Rows from block 5 of a small CTC audio transcriber, named by matrix and row number. Rows with one number belong to one neuron. Each number is 128 + 24 x the weight over its row's rms, rounded and kept within 0 to 255. All counts start at 0. Numbers have three digits each. After the name is the row's rms in percent of the matrix's.
Before each neuron's rows are labels from the 100 clips, of 14976, where the neuron reaches its largest size: "lies over" is the class under the peak. Only what is clearly more common there than usual is listed. The data: short made-up English sentences, spoken by a formant synthesiser in many voices. In brackets: how many of the 100.
# gate: first MLP gate (model.blocks.5.ff1.gate.weight, 768x256), inputs 0-255
# fc1: first MLP up (model.blocks.5.ff1.fc1.weight, 768x256), inputs 0-255
# fc2: first MLP down (model.blocks.5.ff1.fc2.weight, 256x768, transposed), outputs 0-255

lies over: /w/ (42)
gate.483 095:121145130127123127128153121144095123159128149089124114126125104117094138097071116085142083179157138095123152141144157108156133127115110112133122127119112155127104120120112141108120126127129143118134136146124104124117102090116096139067114131106107095134106154157106195162121128095131131101110125078136138125150129136137139143100109119152134108159102093141156131126096126135164095108089096114134110120120139101115124138128095132151169130140137119127111130135122084126145115165135105112152129210130098124168079152124128148092152090085122154122156147105146139099120133170135134119116130128091088145131139093132119183108132148141121153138087154151122122137092081107176089092064134154143121096146139120109122108160108103082098145131039098132101149102121127140154101101124096
fc1.483 128:124103127168131125113118137176182140089122133133152136172108124075166128097156149130144167120083147135130095119103096126142156127143139111125139108103152174178158142104141106122117142123152122129109141153104147120130127186086115155180166171148114161120168154144099109122146100122126112141162121156117149152158103104169147117166122145133145122113133159140131099139150120124147137118153158158139158131137116137093122137083141089140072086141143171157157127153120108137171162123103111157169112095136142122159130142123144100123111143142152098144138087128107132130099143115104142138124135152138153136137122148140108091167141138095175128135144111135136151147152159188119172169184128126165124122111152102136139126110136147174169118139161162127151123146144132108064142156144136
fc2.483 117:140133122179140127077128116141140112160108115189163091080169110108121125128095108096131136100143130106155178143179135112138161132088126118126164111155158114105173106105147105109146120137102084126111143145112118136113093145153133123127117149127095110116151117127110127168158064113099120173123114141113102129103134108119101130157128155173128117126139142143139109143123175133101135163160127171138168128117129111119135135124129143106139114122104126111173115129151157110134153091161129162101158126128109150123121172172186132105160099145099111122104122137152147154115108165119130134132186142100100107129098139155107132119088136126122110136100122144114093152121170166110133153104123044102112112152143082130117146101150111114131129105168137146110118122175103101125124117191121

lies over: /k/ (100)
gate.592 097:116121134125131113109151104126116131142133125118131098146128100097101116118138153179135100134133129103131153133120150146123150106078119065134132129126064103095111155116104156129101146129155139155137075105095082098111146113107081093085166122087116120125114121131097124125113113105119131144126108090145127112173107137204089148124102113075138127162117059147157112167094095120151106115141145131155144127133132139107090144111115096128148116127144160124110100132111096135134105112153112107140111152117111131142093145137134139121096158105135153113175140090118125121089121137103122151119110143137149159143131111130086174141118136096114144107100095100128108068148097173154116106109072122172119097134123107119140116129116129044154106118082104144139120099120148128110096138135136
fc1.592 112:133123109112122118119145146142151126114137141145132133133122134128114098124134127120175150122122152144141158123097110103143124154154090116107144104164124151095148113155129126087100145131151108147137101100179148144135152088135146130118190106107123134132145121100136037160096128114101123125124124145126103126127136138154144141131129116092130101137156145132189130143143128137097128173147118144141113131087108119115110100090144120060100091157108134132166117171133139133141105064148151138106139106145124178131121135100130147133160098133154100117080142130118074138099111111117130158103117174107183119120144164116171125155137124090153115148142142069093126117152131152156174184170135133126158163157129140134115094109128126120143098088145164094154112111147186119093135138158136
fc2.592 107:116081125121173090118118090128131085143098134085132114141117137117139115145170105114158166145165097119132119154124179171105108080146108129149109096096107119163135132101105148111140106118131124132140125115156107119120158158143130088108097117155095138140099111144135111168124131133134091125088131099096139107134153181148116117139099135082140140157140108160140140204166167109152167139153113126137155143116127147114130152112117094150152112120141146108147102079128091116109181107111167140128105159141139118165142167154171118105130164112101141144141114108108154155130123141140156106145074163115142136135125117177145138160131181109128139113125093109130145074145131088135138127128097140173088119101146094140146144112132142131104111120141111123140188099135162155125101152157113

lies over: /v/ (62); /eɪ/ (37)
gate.566 111:124137116158160126029095144120111113161128169084157140101139116132146153100110145124141109155145106119186124117136177122125146099126121102108116122079097133121130114092137151137123093108130099117113127121099118128104154129111118102127139111118113144158107136115103144103154086062115113181115147104118092125154079087113104106146149168111167105161124128112172104126112109141130138095129156148145139140115132127118103116078137118143140128157131118143081093163079106113149129132146098143141113145121110146154116131109117135127086126119096140165148131086169109143072121129135122121138178135057086131149161127152128149148097118125117127137133095114121073113125129117130120142114100105134115131114154098070135132129083110100139140099097120171126150114147109100108108124164109
fc1.566 058:098142122176197155136101113130146135177134148113075112167126136110165117120144129128111102156098086110115155127126127153117114128093119123148122179138103127113114133115107139130153136137119152094132114126140128095139156103131121139065062125111120125146096115135159157166124107122158086109106141138119128154105141123143138118109076111153111143136129118154158137151127147140120121144087086119089134165118131136137075108132128165133145116125142119163137100165130136098144100137124113098099101165181142129160122149136104109118090163131122157152167153192129111112166167162097140118115115112145127139103101160124179169070119148131135143116116140116134134094140169172168104132131113106091113097134126121131159130137153123083091120132093141112099094137164140162126145167108163
fc2.566 058:118111114148137133132120152172132136096131121126129132137115136122148128105177176118131177096105154175107150119109135135142151164125138115122153132158116155124137101126113142139110146172121099129093125146123152144088138124120103144124146105114127125137128165066150105181121146103128145079134086093130161120150196147112179104139152129164101095128168119104140097129120144141143148113094145139112159137138108054164130106106082134133113122094114110122148172164142090147098138116092149090112161145101131143110097123125133134144136097118158164091137089173136088118117157149094144110119128130172109110123134144151130095105131118119079155102140107142151131174093143145107137113105124135135148093114113119084165149162139109135169103092140119122141109141057101125101116155120124

lies over: /ɹ/ (99)
gate.641 120:124170135185155105096108114110089117167115128110099115138122124148152127135116118159148133123106102160132121138153159113086178105101125105125140098111102167099070110107154125133155099131144088125132078128110111119103153119106126083118142069109123147144091129115118131107117102129122095126131130103152095114119105145110121092113149178109153115177127140111185078113103130121129172123127127156140139131123098120138117153105144127114153127144133112170137104173075076093127089109186124089132094138136129125176158177118131146149102102143101141151132131103135165162104100131114108119113118123095127116118156121163124109161116138116153104111133120109110090124145120155101136141126144127108117150130117101098121117104138078106150157078137153154127166082110119077128124159169145
fc1.641 104:120172158145154113142118092108086098163130103143081123162108141144115116150146149180147170113104100134083131147147164117132130121112140155151113123119104168098094115129150122151168145183127108127122097136132127129112140138137170089123151081130124141119106138159135109093121150157117137081128123102166152120096142154101138129105141162094115165148146150129161115137135116143130149139157105139138120111164100102149139158138130127129150154152115102175182129156087111094107095107165145087132121164120159111186154174131133182152141141147121113108138115128091166167129124113111140085108088105120151138086176133142147124155155160114149127108156132116129155130143129146114142145141178130093171142131118124118108126146135124127143126089154178116140159081096128105114152139155169
fc2.641 099:179146126188107113114111088144096135125124114110142069140097122101143155096156117134098118168101167128123154147111138121144138112155126138187148112166154142174131131118164159140133181173067131153137099156107134128118139137158093114108173166154174120132145114151143119120081128128118114129146103131137141095126158134109096124162146137116125125139153166149131126122084142145146118131161128160138082111075100098165129148113096138143112154145138107103142118176116131128085101145177135104124124151120168097124141151138139175155144131167146143109142139143112138134096096157123119135149128142140151150090129146142170173151124091171155105136116123128133185108123114133115139086130160128115157146170094075141142111104156118126157137133142156151113101113113124112105114152120155

lies over: /v/ (98)
gate.416 108:128135104139158116022090132114116117150124156076143134116129116131129157100101136119124101175159096121174107118149168124126145124115117109105120115076091125129120129069151149123128099120144110118102109112099121119101151128114092108116145101093100141154107125134105144112143093079105124177114134117125079120153066107138121092154133153115165126163124117103164099124105109149124125112133116144130128137122124119115107120083122117126130119160131106144083098140067094107157122139153095138122119151121101147165119119109125138133095151112109155171145122113171117131071120142107112108104168141063106132138153124143124154147089106126127118142132124120110081120125123137135105137119100103135119122108157106063131131109094106107128135106085129200129121123145124091108114135149107
fc1.416 052:112061164091118088118141149132144126102128090134136097116113107084063140156078122136127141199126176136108079122118093098167110121120121103158126142141127108133163118103127155127142151108128121117124160126119123123098136119137145126154140110152147143073151119122105112125140150151124141146125124127136178110138133132145128104167132127141124116106116123117087109086089104103106130149127096124130101116146138102140157185165096115104090158126118123113070114100104114123107152138135158110123110114101162089082128115123119126172108117148116103101108126157085164186089102159140107129116119148132117153162135152138114099143101117091149098109162179108138129127131108097157103089196113159137138108136133164118168159140163125159137099133150111161134114141133151137133103146134142
fc2.416 051:116145120121116160084137138102171156154157119135140153163106110082120140132114071120093107104078128124113150158109129133147101136139150093098145115107134110102119122159153166096115115098124152159137140137149132200112117098114150178126073123148130104140131106123143118150139095121117152125135141119130168152161087134137125141133094118132115160176137169106115160078117144115133123083109113119137139109096135161121120182114150139139140168143091128122097100130165130137122133162110130080133147136153131139136134114114071095141132174128122117160131141089110069154133108139170144131134153111142136111174161123136181119135130104138130152163136124148155144158124100138168110126107113129131132089118116169104145131113136097093152149146075142149141093047153107127113142140113130

lies over: /k/ (77)
gate.628 110:129124120141156125037107118107109121167110147072138139107116096124162167100122142148117101188135119116159134145135162122126155107108125095112121136076091131130097123087138166132124104117133120126105112091102110114105147113096103092095144118117112138167120123125107153119157094100112113185107124100125093128156086116141124107141132149117156149163115105123169090121121100146135144091126159154124142129116146147115121107080125132107154119141134120145104114139093092113168121145147108136132126154105092146157128127107108121127092140135112153154152119091155095145079118136109121137131162135060114137148153137139105180144086136096117133155117106142120080101129107136122115149110072117134108121103149123077135120118103084100134133088091134184115151107140112093098113140170108
fc1.628 053:159103137116115137119114095150150154114134120100186117127098122119148141134116120136104145201160148147143139110135114147093171132168169154132154137101140177136135130126121099104145153078106154144125139148135146182120153176097115134100134117151088154133205080155141140173137100172112111116132140095139144143097104154117143148175110135142100121111114134122104094119147148164112135095103106143097154087049121171128127114124093103115114091141134138089174149139149093120122144131113130116110169135164122111082154148122099165107133102144139147094146125118115141141110151130146127140121122090143108160147141100141110148134141182131130132127146149150102109098099154081151132144134146141158113107114165130136152133116120128142144141117145118123072149136120107153150116157083105
fc2.628 065:135114138176127177124131083155159151164122139109134106097106101146136192117137095099112143132131101159131114174084182114136162109153137132152067123110077098107107158129154136111134139135147105156128114151132122142088121120138107136136122107133113143132135147133151155171130088134154074113118163161127172141167100082116112114140152132112117150136126098104109129114121130163110164140139118147129124139163080112125084125103158126121136107142138161102173111120118076130119134080102154148151113112145130124132161149129099123150092110179101113094107122142148134116125166141180126156113120100153118191129147104089124107104164131128111143103163124160144099107097091130145106125123115145113106121167144150183144131120142096145135111163147095135126118116152133081106097121102096

lies over: /v/ (60)
gate.707 100:126142107148168128000102128115102117141107148078154146125131120136152148073107136106127090155142112129168118125151155135118155114118121105097126122079102136130112119090146147118125104102141105106129111106095128131098137120111111108111132108095114133143117136118120164122136095068129114173117129128132095122136078109137107099136120159120156129155129118111162099115118126148127137107127134140129126158110126134111100109064119121130147123174126108148087093159073116097157107125149087137116116151111101156174120131117131125127118130122101154185135123109169120131090127138116119117126177131064101124137152120152130140138096105118129119150129106118121082122115138143124120149113109104112125124109138105067136118110109096104117144105097125185105143101148128083115103139150098
fc1.707 042:140093084157158095109134070138123153099087065145123168121131142127084101157083148125150112136107136148127137116137130117134139121136145149160099167118117103152140098142111150125127120139131124105166169122090159155044130137160135132183090104098160124092130178108154120132118105128173136158134170140111141110153082120115044110104136126123150117117170118138102109088126120131131126125132108116158120117110116127132164177147104141105158134108102117138143137080140147140109155159159134109101088146142121129157148134152160114145131139105113108131093156134097148103112111097160100131154135129075134138155121142131136147076083124112155080101145160131170107133120142139109105133136105118110159146105128144130118171128139126129105139129147119149127133148120127130139069137158144
fc2.707 047:100124093089150154125134138138153094140121140126106153132112122108112137144101154114126118120165149132084129143142185155149118133131098132094141136140138137147138084121133153125113139087196088140144118081083142155110129132122136112143130112096125141156089128114116106133154177095107129139155170121123121123138122139145132126099132171091118125157137135084118145104129168100100135112141111182114088156160100170103106179124144162146148116123148107117115117093185151135138117150093096135110073115176124123153117092133151184123115148111119061132133113110154134120157121127116183146137182168094098113167140153137176141117135135139101119115125163155106129135144151109133088108102107130145137144151149128119127167125144117129123128115075139174130076091123122127134156101126155

lies over: /k/ (100)
gate.195 114:129168113133148142064108124112109148135107157096131110136154108115141137097113166115108118180151113142189132164138168138122151104137121088104139117110078130119115127100128145129129070154139121136121116098098087115098152111097084081111120115075108125170108093106086151142141083095109100157139123074133100078137097119145103138130123152123143113158108084134172120117153123139129100116142156128118146148091113153087112094118112111146159112168131144148134132145096080113132128118155116134133138152129097142144115147152111141121112125122108161137156122105150111135080113124129124123129147121083094145115132129137124156141094108110118074114108095119099077098135116108092134112090133104131099117105158090078130117106109116075128159073119152160119125093147106106131110123143127
fc1.195 071:120105144136096100131099140138122150111114090121170142129155085154145171071129100134120086118111135107095143079119129151146093110103147123132161087096161076113123116124113120128138145092148118150122146156186122091107111170085168123151107098126145126154140157098134115073124152088129111141136133126112140175156129137148127141144167153107128148154142153100087120148104126124136140141108137179134114119180115137160168179109151125115105126138182099089064156130102137149119105137131100164120114123140159131108192149116162127134127155200127115157068102137114123112159144144164093160150134098134115122161139103149139134147160147125137131124109135117168159119118125111147120152134141130101127134122153171132144145110117111159125129143104119151130127157118086116124152114136140
fc2.195 079:115139148126130158133157127120161115136138134139108106115126146145107103150129101144090140084109106114094148121090138174118120079131143121132143117169152087052115096167120167101089166087131153131135144094129131136165141168117097141136131111063124104105129109124176118140091072114183118147145123152141111160112126172153125161159084109105117101115101112130150119101116129157148103126131121142165117133136159149086147140159120104094153112105113100103160116155098187115129141105147161099136122129121101100144109115168121100124131124140129082158170147121129178144119144097147124123152127095109138070135119120115154166141127133111141121148141107125119110128107079116167131165149121125165099141099130124146133096154108126070109144138130069130145124114130147117120118148162129

lies over: /v/ (88)
gate.18 111:127139121167148137026093133103097132142125162077157134111136107125151149099115130102144105158146102126185136124121167126141165100100108102108122113087102136123105110084151141112112090104135117124119106122096145116124152107091106116137135117106102128170113125125095158117151071072111091171107136127129087120153085098156108097141136154136162138168118117093157100123119099136132131107126133153135145166108122133093099113070116113137138128151123116133093111150054105112164118138145104141137111146115099157170114127119118120131097131130103130149147112098156106138084119139121136116114168139067116116143162110142109143134102124113133123147118106126098097118110120136143130137105110119108116138110142120082134136102084090117126136101075134188124129111163108095122119123147104
fc1.18 048:134130123162126124111121198165129131125147136147135124145099118142110119114144123150140138126096147099117119126166128066120116099155122142090131136166121122121132172164135160116109166141157111128151170117128138124154119115139079157070099105109144093111146151156135146141126143161085143090151157147128129080125143094099084116123098110135073128152147123128148137135154145187090111113142112143096119139178132191096084084114144149107098152178113171153151115131155125109103146102115145152145138122110145134122120133100159114115167100107147106110140158088140144131146091114117130164132165122119154096126127114167158143112168063127144101140122144094068112127102188134144162137157126137134128127153125121144127123144162156117172137129136134137147120117132124124099135088121151
fc2.18 057:124144131126121155103091138103133134044111135102195141127109120173145110139157079098124130109153103151140119195156115142137127157147120144142124108103145127132127090140102108122124174159100139164138116105141156146131159136122128119114146109173161152112126125145070122111174144119141126125103087069179089145128131140099143100121141144134147135112149129129133140100092128095134157128106107136137135103127141131183140102124118144115116125157120166084141175150094143075118120157137165120101127068097146119142141145124120102113115129119144146118136107150112138123123138123130164135139118151121149204112136120130076117126125141146107164135115116090118119131117173105111129125139159078104132122105135150120093135185159103156175152111151109108131172157114111107117126115158161

lies over: /k/ (91)
gate.503 101:112131133162117138124105095140145136163092106118137131112130130143120139147133092157135170146167106140121117096125118144144119075088110118133141130133160117122122148108109165096096126110109134127118129120123094114119156166157132105138120125144101118126160156110147134124125119149138124135123181108150083134142103097155094125156102135089138063188133110176137124149121147108135101043082113138166110118058150135156153172131129126155074075093167143173116127139127100135147120147140135122154136097117138154114154151114153110138103144160129152158128126108110111146123142129113121124148138125156156113106142121139114122156116141142132136172104094131121145044160118142098099133151106115098119112090141132123133156091113107134154135137090111145101113146185137132098118203133143
fc1.503 126:115149122159176153134118092140148120161077136124130123153142136139115118152103128147148141109153141125103147103138158149158120111108124148126132148121135148138144109142092157116124158113121139110097105121143128158115180145151134116111144194148154147127132165167126125099179138138124122128156119116191149133169117107147106142119127136108161097120164106158146138122127124137174111131129088124160098096132151155162172118148136130141111076128127106112145156136148132068125082170104135107121122134113118142167156125166120140132133118149160118120113112099096141154116125140106133111208161153113123099122163104115107152145141144097090140099096110187142182100189125155090069127094106109110174124090118129131129161149114110128120116134080149132142108130141094126101126178113129
fc2.503 112:148159105080137135124107187117119083097132133091159117158113139124122113111123144141133088134146131116101090145141112138126136148127110139123137144093167107142084147095124103120165100200120106116088116103081158095142103119099089137118136129138158156135124113156141073098127127117154184097109138147143089141099127112141206145127129144125124128083133145073126149141112074153123131128144144133152172146143111076114106174103120117079175131124121105171131128105097138115174128110143106125094119136129141106141152122104136144149144144107165161117115132169153159145157122103153160081165108110147130140120122119136135125120117107114155097120119166128100138190107137139103091152115143119118121153116089134122147128122126132136156151127152157104128123152085118080159121107135115

lies over: /v/ (78)
gate.121 119:122133101141170133031089137115093121153125155082143140107136099144151148089113145116130096177129102112170121139149167138121165099119138113102120111076091144116118113084149152123142079123145110119117120117093125117091134133118128100113132111102093137152099133115107146118143092085137097172116127120127091130147081126136107100144138165131171140177122124119171100127110118138131139119123130150136134136111130149112100094082120117135161131156141107151103099139063103105164137127141093132117098164123097150180120144121122129120103133106112153153153107112154115143073118132121112123122158126078102130142162113141119151142072116111128129147103109117116100114124120136135121157114114114121111144109155102067124137123124103110132149098095141201116150107146124102113100140172095
fc1.121 054:104146171151131134153131143108148084114113129121128096127156131125145128143130112145149123099189114128107116089135144132144104117156105139139121082143162087157160170110107091163127150117097150123100123096150118125172138109136122141106167091154117157184106067120117120116132136107097131100140128127163092158142145106135152164118117119139116124125147164134083137138113104152155124080169104126155070118112126100127147088130136099126103140151129154088125112148168142128136123125075128151143162097132157124111174123133169133150154125141159096149128151120144090128134119145119158134116107146133164125126103152093163125155178120114091128119141128151099131100109136065169121172126112147144140126131086085120152087145081142135126097106150109087167087166127111145113167112107126
fc2.121 066:122176142114122130120123123138113141128104136135179096125143147122138129119154134117126160151141113136156109170071099100122114132157085124154108140133118144113132161130129110085145136139101118108142163190178139122120153135090102164156150162169126126113110130158103146130099113170143152105113101129127131179072109106116113139122154110150138137108144125115130091129122112126154123120110141073150125057104197108102137093118153130128091135144111159102145118138110121138132119120160135128153164122043168128113148138145081130149166111118134144141115134091099142085125083137153102133106097116117125120119133098097102108128103093113190121128123106144138097126125107173116129177145181111080094119106123161112141104100100116171129132126155145097104123142134135144103117130113132

lies over: /v/ (99)
gate.570 089:108137109125151133091127114090083111155146121128141162129167149107131116143105155159112119152153106149181147146114119123101111102114119107079115130110122099101100160088141100100159132087121119089153100128105095100120130136104112099095099112137118108148140113080112127107149103097139087105096102080118098123116125118128109130170103131100127123168138149086157124126146138136130159080105141161135166112103155108140148186116087132100183086130125077138073083142120119115132094136135106135127131143143136147121169110113131092112121113159118109135113099070153097129129133147113140092168125101118133110083126139126113132134124145127124077124082116135119098136120133127113130142115111129096124118117142112112138123136125041131079129110075134154121112142144074159156112105151140
fc1.570 097:133123153121136122126117114144111137130121081144116099138159186099146088116156143166130136118126117157126143141121084086104151123098125122098157124127129137146128123115119052115132163098134126135143088162118118098139111089085137122065141106112128110150142096110121107108126101146149068091083101106092118110127134075103152145171105134113115124103142104112121129118168126094153127121086126155111150129128148088147133158144137126107152099131113090114107115138130132130107093126137115152133169140145110100084186119128147116104113138146154095108149155132151111161132112162104107122170155077147127126096115115123102124112156153135118085087104152148137119132126121153135131127109124136071126102157149122137130081102128074117102108137106116105134105147121038165167155103127120
fc2.570 100:130129142121123093131112081095136133126137098171130151127146137089109131124132151136159133147151153125111124122161148112095078180141158144112119158160127106125136116120092126147145105165115157103096155143150128115131121117118142105126130130178162112110128123144146152151150152169137167082131092091140137102143142134111159149093095100101137114139094136146129147112141148142129134095129136124106140091166136101134118124111116158100100107143095105103167123112174146110077099144094113136147111127108152139092128087127167148112145127149120054146130126171156124112140106116112141139144123080205126132142065166106148133116136153086127134090127168118107144123145076160129141116113148138128147116106130144157156122164093121152151115141134083123180153155112092188130090100140111

lies over: /w/ (100)
gate.131 097:153143117119126079107094122153089146132101121116140084116099090160141156124151088130107149148157150100138104115121168129111115134142123144122125110110116128156132117118140164141128115144137138162092133113155142110134125114105118132122173134131106162117111098149116119141135141100088164125108098124172143116132096148104142095106140138154136139127144120120142159126124151186146144108078112115108148106133174133076126083119060147119137127114083138113124105129121124079150114129146146091109159118085111099145110161063085173193158137159122180136111095119178138126108112124145139128142152150106108137092137092147124150164096095090103127105087131123121133115138130117087120139147142143175124119052134099096147134158129133095153161119124132131143166096148141103138158105141106
fc1.131 118:139134121092132127141133107106106129130119106123104170111129126134085181137137081129108120138175144122101119115152061154130091126127097128117147113093127125092173137113099114161143171117090091170136130120128139160155113122112138139134101131139107152114119096145098124109113124091146152098145123124171126105164095099144130162125154123105111109121116120113108174132062122130110093095134107080155103123138092117179116134145103094137134141139120120071140116098123090149133131149129101134125122149106172123094132108152101154164135152129141151099132073127110168128124130134168151101137117158153172096115166151130126128100105149143128112158115112160153139106114106159095082097118128173130114107139064111139101112142093129142099137130094125138106072151131116152144139077084112
fc2.131 116:167165093113091124105173139141153148104120156069126079134151116129130103127138140115134140145140130123100090140168145139160140142117122097160157117113095135105123089111075120160091129107130181119112125160132139148132133102121116147140094129129156158142030146185142141133117144129088127113137079096111131119172123160122167148062152149121138120112126064135123156139104084098155137135108087091122150122148111104139140112139132108153124092141097174130105158115131121089166112099134111113101117144105123108148133151108126154135109135167104115155126124127092140126147113129124121131130110085101122128108111094101119166123139151146103117083115097130133104114139108101157097115146092120120127072127106110077147095127126129125131114123131117080108137102101125089149138147149116

lies over: /w/ (57)
gate.272 096:179137080142130153101097127148120132110078144087107110150119102152137149060161152146081140114163085144135144146115156150114118128157103098096154142087090150147145103126106161149139122115092144133116112132126135144093111152141115131120148156123104183119116102133091127108109123087144140123093112119132111147114100142150145126113104158097108141112155135172175128138147098160133134122134163127135132158171119113145099134107118122127115124126130137182118115132107107089138092107111108120109108152128118136131147130150150142159155176132116123188143071130118143099126129118136122135178165121106110122119118136137130184168107091168147118119134141111164133137142141171135095131168150121157146082077116072087112116124080118104143084115114134136165143095161117141120147101109090
fc1.272 103:167148118153120102119157132140137119108092107127101131147112131163102122107122114124123146112159083136124133136118125092111114139159098107094154136107085123141150144121074130162136162115100080126113076127112132160126122141181143155129139131134167148110116119155151097102089121083154158129132131172124089109117074112104157117106154127078132104104206128130158120139121090130101120144165142092150166137124092080139119141133158124092134085121126110130116099108115124120121133090134134149095113148145106178110156116123127162135162104152133105154127105124126115141110085117127148068120151118120139100159120174139140169113109106120157096141082129075130138124127142192139123116149144151127176122105099115103095147130100127115119107123126123119130079131143121109156096092089088
fc2.272 101:167095157135089137122121119190154139134112111137132154097166164129165145155135125148136140126178143143127148106159094112129154145138121127123140096096140141132160150076083122115113150126087114124154115097102130148123105098125138133112118153162092130169106128162151121118095116111106091115118130138134117149139171153132136106161153160169103118091142113117128101108108104128085115140127171118117139163163116074181104123089110085094121129130096134085108079112138140118149121085097130189084095099111109152090123104148116129120142148117105169109133091160107138149166144147138138128102073150136178112146135091154165143128135155135153163148155111153117117153139139141126094132157136117126146119191121120108083135089088128155126131148135160105130113154121139122119115114143115

lies over: /w/ (68)
gate.72 100:121132110106150102122072118148101100081120144139137106124124104150096108154153137091135136142120141138147094136139105143129123148137129121090174159064142136159153109078135136152145102099145143122111153110133159139113140135088091146142166136123148162114098108120135096104176129138095135159102117139155140098140095059109141096159132145106118138096081095079116132139144106106141138141182163096115132076133130149118144099129159125152130156142102188135143143125119085144137160116126125185135130098078118079103106106139159127197107115122151134127101127131123117138114116137156120150122155117124133120114156097134122104146137076094110145069158133121135109125141098095104136121148129134157150184115132121126110097126157122110157143148132142138134161147122089112108108106111078
fc1.72 130:136119121121111167134117171128126100132175116121144128156154115094152123104099175129129160141094105137118139130127130105109143146113134127149091118118151101103148148102126098177136117150116140127112126133134098115094135152148164106125140112137137121144184150116133136086114114113166133121106145140080106169084175150102155136123122116156137108145140139136126129122129096123106063162103132129100143168135103135152130153115109135126110098146115146149137159170135166100120116144122108131121106126191094119125139156151167090082135155089127131122104132154162114124097114149133120155108124147125096104127147143122180127078084125179186132157119163083120139180127169142180156131152150136117128168128152136143153140172123153200123115114144109133141126118150188182135109127141133
fc2.72 122:135084068149141124141124116115121151151135174144143097133118141139121132150103137139103163170094148126150143130109158107132161143153133121113154158115114136113127121115145120087113136185145161137125133123113102127095111146139095063116143163132124123118131120130128141107134085150149138151111128112104120124140131094157124157198126107156160106160116133167213126154139121129137138094098121130165113126099121149162144130109115165135165116166121093141126113145138110162138150125095122103086143125122167141170115156159169097152200137122133148112128150107110113117120092154133123136126099139092139135109106124128115149149124130120131135122120122125117156111108160140164123176142138083118093121079141186134124189119145145076112109106142148190138082167162116138112122150138163

lies over: /v/ (93)
gate.4 112:124140097154142139066096144132095135144124164089162152131123105113162162091113141122130122171156096133197140123108138125113148123120099065110119101104076135118091140087143128119115110103107117114125102138089108122090145122095101125107116126108088120175113126111107144115123041085143122144110123112099100111135063105148135121145128130139149123166117102126167092127132103170118135097124137138142160152099121130112108122084105119141152118138150138171077097148070114121149102114145084142152099141115102155149122133121121125126115143145108132172174116096143107132120103132107110133125147130097125131126144140142108168118098107126132113160114087104116075102115131134146147132118117123134091126109156109081143101132104092100107130096106143169124112114181120099099113113130128
fc1.4 070:138110099137154163125112092107174151111109152109077093133108123143114116174122112125134136090136167140105142111146137098144115093130106186136162127122170092132135115145139122157134152147138103109135132113127212114167129188175128152120123096115161096099115132103113106131134160144162107149167148157150130138121135143138132116128171179121087120091127108146111128156141150148121128146164112107108096087126110125166109082127144117114076135142141100115128141105135151105150162100105166135121155123146140127112149138142146148131120091117130104126110155130099145148111099144112159124115112168076131116139103127137136117126149131109125099138137118167126130146147069123125117154175115090099148142159138128145124093151125172155158146097195096124111136142078139097106155165165115
fc2.4 079:135115153114134143112169156150123120124152133131120120164150133135084112129148158075099140080146167165146118162154157116119151150150152108147154140095095079172132117154136119103136141097131153101132150162158123155145144098141128145166091135112079107134141115189122155140151131139090111130091083076146140110145102101148121169107105115123089164085083150134129104164117146116141147108168139157124153179119136140128125111132095166174118088126083153110135148133094132146129119178140116153132116096112158111136097140116140143135147127125118111125124118124117119114148137139103153161087100109165113096138129110120189148143112143133176126140120112125098165147149077153163166140134154101122102146129148156141086112101135110185109149128115108119078119119117123136138119146105095

lies over: /ɹ/ (78)
gate.591 096:137134108154116128109124149116130159096094124105123108120166097157162118077136157138108101157117120141192128145118142113140121122147134107105178090120093125108083130149138109120143124153138124143153128135136137136125100115126094092096139105096137096183115159072107122141083119092149093138133163089084101125104115133118130091118134115153149140127151088174160133125129129113131144148141144191135150111126106115090095073098135124139124096155149134146136069130068117145118090106124106144091096128120058120149095149119156105106146141137124131123141121158122066083131119128098115138138153133084149172115149134144134128137128146129170096110133142108083114133117147129128141112086173135120143154146161120099100106119100092094104149101132146137144099118147120129173126092116119
fc1.591 123:133138088119122135137122174103171152091108104113134079097156116147142101106097163153130167150137142117113120117175150099157128130149133157099166117121093129121127125132112154121166113137088152101156170083138138131133130096138106105115138119136139092137081152087123103141125145142148115139153148072125112134122123165095127103096169137165139136108156107168110144147142118108120117160150145134145108083138153149083168073137129135153107068150139152133166101103120113115109119087101136168065113122112050094114113164150105120116147151128133138110110120183100074119120117112150120144137113138110158150143143108116153111142130149104121098103100156114099156134105166101118135115120154129144147174128181103126114129140100140114131113129155172130154146150124128142145094111122129
fc2.591 118:152111120137119129127129117122160143101153082150098092083131132177115108118094127164115130111097118096109089140149129151112121072147130136105132167137119145162127109138147151096179148152077153117113147153166118129139133131084150112116120126147116147136121169105132121097163103108106130124160117092131130090128128085143147099107165127086100139104124137111129153107120091126111126160132115138149067116140112162084117116096140161120134135124152117177144094092092110109098106114085139108110094125129153087132102140130124098153119118123145090124111108183078138137127119120125112114139087116156117148119154092129114099137168135135105144093164161126121141175114127097075137123151178106092145158119121106119120147155104149121126108124159135105132109137069109173134102104062127